Rows from block 4 of a small segmentation model, named by matrix and row number. Rows with one number belong to one channel. Each number is 128 + 32 x the weight over its row's rms, rounded and kept within 0 to 255. All counts start at 0.
After each channel's rows are labels from the 100 images, of 14848, where the channel reaches its highest value: "strongest on" is what is common among them. Only what is clearly more common there than usual is listed. The data: rendered dice on a table.
# convs0: first 3x3 conv (model.mid.0.convs.0.weight, 288x288x3x3, standardized in use, each kernel summed), inputs 58-115
# convs1: second 3x3 conv (model.mid.0.convs.1.weight, 288x288x3x3, standardized in use, transposed, each kernel summed), outputs 58-115

convs0.221 [172 221 125 128  90  66  60  88 124 172 112  77 101  84 112 103 121  82 110  96  82 133 100 105 139 154  73 115 109 118  99 115 159  73 149 119 108 100 118 137 135 147 117 118 135 217 106 116 102 186 194 149 183 114 133 116 131  93]
convs1.221 [ 69  96 173 174 175 187 177 170 132  89 155 197 196 124 172 145  74  95 118 117 134  75 138 134 145  93 101 179 117 120 127 114 128 109  87 124 176 131 109  74 102 123  64 114 123  92  91  94 164 106  73  85  73  88 125 104 151 145]
strongest on: dice: one; total: 6

convs0.106 [134  47 155 173 115 142 130 145 122  95 123 148 130 145 125 184 192 219 148 127 153 142 109 137  83  94 124 130 221 145 188 175 108 169  89 127 172 107 152 152 147 141 198 142 156  84 147 159 193 102 144 118 143  93  76 115 171 166]
convs1.106 [143  78 154 108 143 111 153 132 195 127 154 127 118 134 141  93 105 100 141  96 119 129 169 168  82 173 103 155  65 131  84 142 165  93 126 189 118 139  92 162 175 164 141 118 167 178 122 124  79 114 132 107 184 206 118  99 118 101]
strongest on: dice: three

convs0.166 [ 92  89 133 165 155 215 153 114 193 142 136 161 172 154 104 134 114 127 101 117 123  91 134 150 138  95 175 130 143  82 153 165  94 190  95 147 152 133 104  93 101 163 110 171 125 104 125 151 136 122 102 133 131 120 123 131 134 156]
convs1.166 [181 108  96  89 172  80 161 159 126 137 165 127  93 168 165 140 145 120 157 147 149 165 173 140  76 152  78 154 115 154  94 122 173 112 106  91 140 103 133 166 182 109 160 134 118 150 134 144 143 128 129 132 185 170  82 106 164  80]
strongest on: dice: three

convs0.212 [146  83 158 194  92 164 124 109 137 158 119 178 177 133 129 171 143 151  97 118 157 120  98 103 110  93 187 105 181 146 188 120 144 175  77 113 143 117 149 107  87 117 142 158 130 138 130 165 177 118 136 134 118 113  67 124 125 199]
convs1.212 [168 102 117 108 170  85 173 165 141 125 184 132 106 156 168 112 129 106 166 134 119 151 178 156  65 172  67 165  96 141  92 125 187  98 117 133 131 117 105 176 180 137 155 129 136 159 126 141 116 135 126 131 189 184  93  82 166  82]
strongest on: dice: three

convs0.30 [121 175 113 148  39  87  70 111 106 123  71 124 106 111 173 134 142  91  83 107 141 117 100  88  97 124 111 173 124 142 107 114 148  83 149  66 139 128 145 126  98 108 101 116 150 166 147 129 120 120 222 157 139 106  72 131 130 136]
convs1.30 [ 74 106 113 167  84 185 141 126 135 141 143 126 195  79 103 128 152 153 120  91 125 123 138 128 118 151 178 104 173  62 173 146  77 140 122 160 123 187 125  72 111 138 112 135 114 133 133 180 117 106  82 128  77  98 163 123 125 108]
strongest on: dice: one

convs0.78 [141 107 128 135 115 141 129 122 115 133 143 130 126 201 131 116 146 159 118  90 106 172 125  82 135  65 185 144 124  95 154 172 142 210 127  94 112 118 108 133  98 137 164 162 167  89  77 150 156 113 135 148 113 125 119 134 134 135]
convs1.78 [182 164 101  90  99  75  93  92  87 173 112 117  68 123 129 134 146 138 112 162 135 158 113 101 141 113 151 102 158 171 145 130 149 173 130 107 134  84 185 182 132 111 184 181 127 127 158 160 151 187 182 197 144 122 104 158 134 138]
strongest on: one on top

convs0.128 [136 104 124 148 135 152 133 118 150 123 126 136 117 199 120 131 131 153 113  97 129 181 135 114 137  77 219 156 133  80 131 177 119 211 125 112 123 125 112 147 108 150 160 168 164  81  90 146 133 111 132 151 138 136 117 125 139 127]
convs1.128 [186 161  99  85 100  74  96  94  88 172 112 119  67 119 130 136 143 139 115 153 136 161 117 105 139 114 148 106 154 175 148 130 153 173 127 107 135  81 189 184 134 113 185 181 127 129 161 161 156 187 179 196 147 126 102 156 137 134]
strongest on: total: 1

convs0.249 [157 203 126 112 143  83  91 103 161 139 176  99 118  84 101  92 114  82 154  85 103 111 106 100 162 131  86 117  99 103  77 127 140  86 152 137 108 108  82  99 114 120  66 124 129 164 104  95 101 170 199 147 170 119 182 114  91 100]
convs1.249 [ 93 129 103 127 161 133 177 157 118  77 143 136 139 149 158 191 128 123 141 157 174 102 147 157 130 122  80 167 143 156 112 137 104 114  48 103 173 114  85 111 150 139 108 145 126  91  67 128 163 165 126 112 133 103 104 122 164 137]
strongest on: dice: one

convs0.146 [102  88 146 165 146 233 158 135 172 129 132 176 182 152  96 134 128 158 114 113 129  93 132 147 124  99 167 133 174 109 176 145 103 189  98 145 133 131 116  87 103 149 110 167 113 116 141 155 148 106 109 130 111 121 111 155 110 164]
convs1.146 [174 105  99 100 173  88 172 165 137 132 176 134 104 162 168 129 138 112 165 144 140 164 182 160  68 160  75 164 107 144  94 131 174 102 113 110 142 120 126 165 184 127 154 128 130 155 130 140 137 123 123 125 187 180  87  95 168  74]
strongest on: dice: three

convs0.230 [103 116 105  84 107 100 142 119 125  86 194 111 113 143 170 118 130  90 143 108 137 112 156 126 140 139  56 147 111 138 103 134 121  81 125 114 159 137 167 137 154  95  79 117  99 123  96  86 129 154 129 134 130 144 168 133 162 102]
convs1.230 [104 180 143 154 153 144 105 136 106 162  77  90 123 155 117 159 113 177  76 129 129 118  81  93 131 146 171  85 118 110 174  77  75 157 168 110  90 102  62  85  77  84 120 135  67  59 179 114 136 147 163 151  90  88 125 163  80 158]
strongest on: dice: one; total: 4; total: 5

convs0.22 [154 236 135 140  74  73  49  84 123 180  78  92 105  72 104 100 129  80  93 108  86 124  95 111 140 144 111 132 107 117 112 114 159  93 143 125 112 100 126 122 117 151 118 126 140 223 120 114  99 186 220 144 174 112 124 122 116 111]
convs1.22 [ 99  99 167 169 146 161 174 165 146  88 182 214 183  96 180 123  93  70 138  88 108 104 150 138 129  92  94 203 112 110 113 140 152 107  79 147 171 145 131 113 124 156  85 121 150 126  60 101 147 114  77 104 103 115 128  94 166 115]
strongest on: dice: two

convs0.52 [181 221 108  90 135 206 130 129 170 131 110 125 141 127 119 128 120 107 118 152 164 159 145 140 141  88 126  81 153 173  98 140 134 110 165 128 101 168  84 142 192 126  77 100 131 115 147 138 121 182 217 107  75 153 129 130 129 136]
convs1.52 [183 168 102  89 103  75  93 100  84 178 112 112  69 125 127 125 145 146 113 152 129 166 111 102 137 119 153 105 153 167 151 122 149 176 128 102 125  79 177 180 134 103 184 183 120 125 159 164 143 188 182 195 141 124 107 160 132 135]
strongest on: dice: one

convs0.81 [131 116 119 143 116 153 134 110 159 121 136 129 108 189 129 117 124 157 123 119 111 181 122  96 144  90 182 148 121  82 139 154 122 205 124 104 127 127 118 145 107 153 171 187 150  75  88 143 137 110 138 153 131 147 118 127 137 138]
convs1.81 [186 162 101  88  99  75  94  94  88 173 113 119  66 123 132 134 145 138 112 158 134 166 116 103 139 117 150 105 155 169 144 132 153 173 128 107 134  83 187 184 134 112 185 181 128 128 160 161 152 187 179 197 146 125 104 156 135 138]
strongest on: one on top; total: 1

convs0.95 [ 65  65 204 165 107 150 147 135 188 130 167 219 174 150 192 158  94 133  87 118 137  63 146 137 118 102 146 139 137 129 170 143 108 190 102 137 186 118 156  82  67 126  95 167 135 122 143 121 177  99 111 140 145 119 102 152 167 166]
convs1.95 [162 146  75 112 150  99 148 131 136 184 123  53 114 158  93 122 167 158 183 194  95 194 146 135  97 230 138 101 151 123 155  94 118 144 164  86  72 138  97 168 166  87 171 144  62 160 175 154 100 142 151 142 128 173 164 136 101  99]
strongest on: dice: one

convs0.54 [ 83 115 135 112  52 120 114 113 111  83 178 190 122 134 174 148 122  94 127  87 171  54 103 109 148  53 110 150 156 155 109 159 163 111 137  92 183 126 158 104  81  84  46 107 132  88 131 118 158  72 211 133 127 109  94 129 146 147]
convs1.54 [ 93 146  84 148 100 143 130 126 126 172 112  81 136  98  91 138 164 184 114 142 115 150 119 118 118 197 190  93 170  76 178 131  79 164 138 131  87 143 103 106 129 115 136 159  96 140 140 192 104 157 140 152 108 122 161 156 107 111]
strongest on: dice: one; total: 4

convs0.58 [148 179  84 100 134 188 130 147 149 127 128 134 137 103 128 150 137 105 111 145 146 146 125 121 164 107 135 122 100 144 111 166 161 113 147 155 113 160 149 115 146 131  81 113 146 161 105 107 156 157 164  83 107 132 142 106  90 146]
convs1.58 [180 166  99  85 104  72  94  91  79 167 115 111  69 119 128 121 137 131 124 166 122 168 118 100 129 117 148 100 155 145 144 114 147 171 116 103 104  87 181 178 136 107 182 181 114 127 146 168 131 194 178 193 139 121 112 161 129 130]
strongest on: dice: one; total: 1; total: 2

convs0.28 [165 140 127 117  88  61  91 101 139 172 111 129  73  86 178 143 123  94 113 109 137 172 140 107 108 138  88 122 112 164 104  68 173  74 181  82 119 123 121 149 125  98 185  91 108 164 135 140 128 134 154 172 156 158 100 145 137 117]
convs1.28 [ 68 111 127 166 112 199 135 140 139 117 131 145 199 115 117 144 163 145 132 106 131 109 119 138 158 105 153 123 169  56 161 161  51 126 143 145 135 177 130  56 110 147  92 104 130  95 121 124 162  85  79  89  65  89 183 119 128 152]
strongest on: dice: three; black die

convs0.56 [141 203 139 112 117 102  92 115 166 133 112 146 132 107 122  82 104  83  84 108 127 141 126  91 145 104 138 127  77  96 124 154 121  95 116 126 104 106  96 109  91 116  81 118 135 160 140  86 101 150 200 112 124 145 151  83 122 123]
convs1.56 [156 160 104  95 114  72 111 110  73 131 130 122  62 121 148 154 138 138 138 160 116 157 125 111 126 108 132 111 168 153 122 125 125 182  93 100 126  86 169 186 138 120 159 183 120 114 108 165 170 200 176 198 131 108 101 165 147 149]
strongest on: dice: one

convs0.149 [ 86  99 191 174 164 146 168 173 164 137 149 201 168 151 173 168  91 146 106 141 128 130 122 127 109 116 147 156 156 121 158 149 130 170  75 105 185 108 159 115  96 167 143 150 109 141 114 120 204 106  89  95 171 100  92 120 208 146]
convs1.149 [148 131 123 130 132  93  95 105 124 176 111  76 101 146  82  80 114 106 117 144  74 141  99  81 107 167 127  86  81 113 114  76 126 126 181  99  32 107 116 128 115  79 168 108  81 131 154 105  87 100 111 141 122 146 149 121  59  98]
strongest on: dice: one

convs0.36 [ 87 129 108  90  48 137 151  98 132  84 151  97 193 142 115 123 159 132 115  76 174 157 168 119 103  69 146 107 156 143 153 174 106 123 148  96 146 137 146 164 120  83  95 145 166  51 134 122 137 171 159 105  34 151 123 127 144 162]
convs1.36 [167 170 127 122 135  93  95 136  93 177 104 123  88 128 136 120 131 140 104 125 121 165 108 120 125 133 167  96 129 140 151  94 134 178 152 130 105  99 117 152 103 102 164 193 102 104 164 141 143 199 204 217 129 125 113 180 112 147]
strongest on: dice: one

convs0.65 [177 152  50  72  53  70  95  92  83 170  93  83  70 135 101 126 138 141 119 134 127 186 103 136  97 145  94  90 119 136  95 123 190 109 133 103 116  73 124 178 159 127 196 123 129 156 105 155  94 135 131 130 157 136  88 131 138  94]
convs1.65 [ 86 119 197 194 108 183  94 124 152 137 115 176 189 103 113  98 109 111  95  81  96  86 102 128 159  96 172 120 111  81 149 118 108 137 153 169 115 165 123  72  69 143  87  98 130 117 131  72 119  76 102 118  75 104 161 150  80 156]
strongest on: dice: one

convs0.187 [101  81 173 233 114 175 147 132 183 113 122 173 194 122 144 167 127 158 103 120 153 128 105 139 132 111 160 131 162 139 174 149  96 160  67 131 167 150 149  58  89 165 144 150 135 113 122 132 166 152 128 112 136  94  93 108 105 193]
convs1.187 [155 106 120  91 164  85 156 156 121 141 142 119  88 180 177 136 115 135 138 137 128 138 164 130  72 140  75 145  90 177  84 114 176 113 111 119 143 101 119 164 165 112 162 144 116 118 162 154 121 143 121 142 190 149  93 100 154  97]
strongest on: dice: three

convs0.261 [133 131 138 104 157  85 138 110 200  91 212 127 109 106 106  94 126  95 150  96 106 132 165 117 126 145  94 141  91  90 114 138 136  84 126 111 163 136 118 123 135 139 111 101 108 129 102 114  90 130 139 129 155 143 182  93 157  84]
convs1.261 [101 165 144 134 146 128  94 113 114 127  69  98 114 155  86 157 105 174  79 163 159 102  65  93 152 109 183  85 123 149 171 101 101 155 129 106 101  85 105 106  87 110 106 130  99  72 148  98 131 143 171 137 110  67 109 186  74 169]
strongest on: dice: one

convs0.258 [179 236 124 133 120  68  74  97 136 172 120  68  95  90 114 116 124  64 116  83  91 123  92  98 144 121  88 125 103 106  99 111 145  74 170 113  99 105 104 136 129 137 120 110 126 191 113 104  92 178 211 155 168 118 127 134 121 102]
convs1.258 [ 91 116 116 146 120 189 178 147 127  72 159 164 193  99 161 170 134 109 157 118 155 112 156 160 143  93  99 175 163 110 137 165  95  98  72 135 185 172 122  76 140 156  89 110 139 112  83 129 162 107  76  86  70  97 144  86 175 131]
strongest on: dice: one

convs0.110 [136  88 160 161 147 124 124 107 149 128 126 169  97 114 167 165 136 150 126  92 104 126 149 140  63 108 137 113 154 133 161 115  92 161 127 125 168 127 133 118 102 138 218 138  99 100 141 169 152 112 127 152 137 110  70 143 144 136]
convs1.110 [139  66  87 122 108 137 165 156 174 108 151 126 144 102 115 150 191  96 179 104 160 181 164 181 111 159  95 152 136 102 122 182 133  96 159 138 135 185 125 128 184 165 128 106 149 182 104 135 143  71 100 100 139 190 154  78 153  85]
strongest on: dice: two

convs0.217 [173 206 144 123 142  71  86 105 142 159 160  78 110  92 105 105 124  79 145  77  90 109  85  89 154 117  68 113 112 105  93 109 124  91 163 113  99  98  84 118 104 118  79 121 118 152 111  88 109 182 200 160 163 107 160 128 104 103]
convs1.217 [ 79 113 130 151 155 166 181 165 137  53 140 152 155 149 168 172 119 121 154 150 168  80 164 173 144 114  80 187 120 155  91 150 113 100  73 112 193 135 109  93 143 155  90 121 142 111  88 117 154 128 100  87 119 119 128 105 169 137]
strongest on: dice: one; total: 5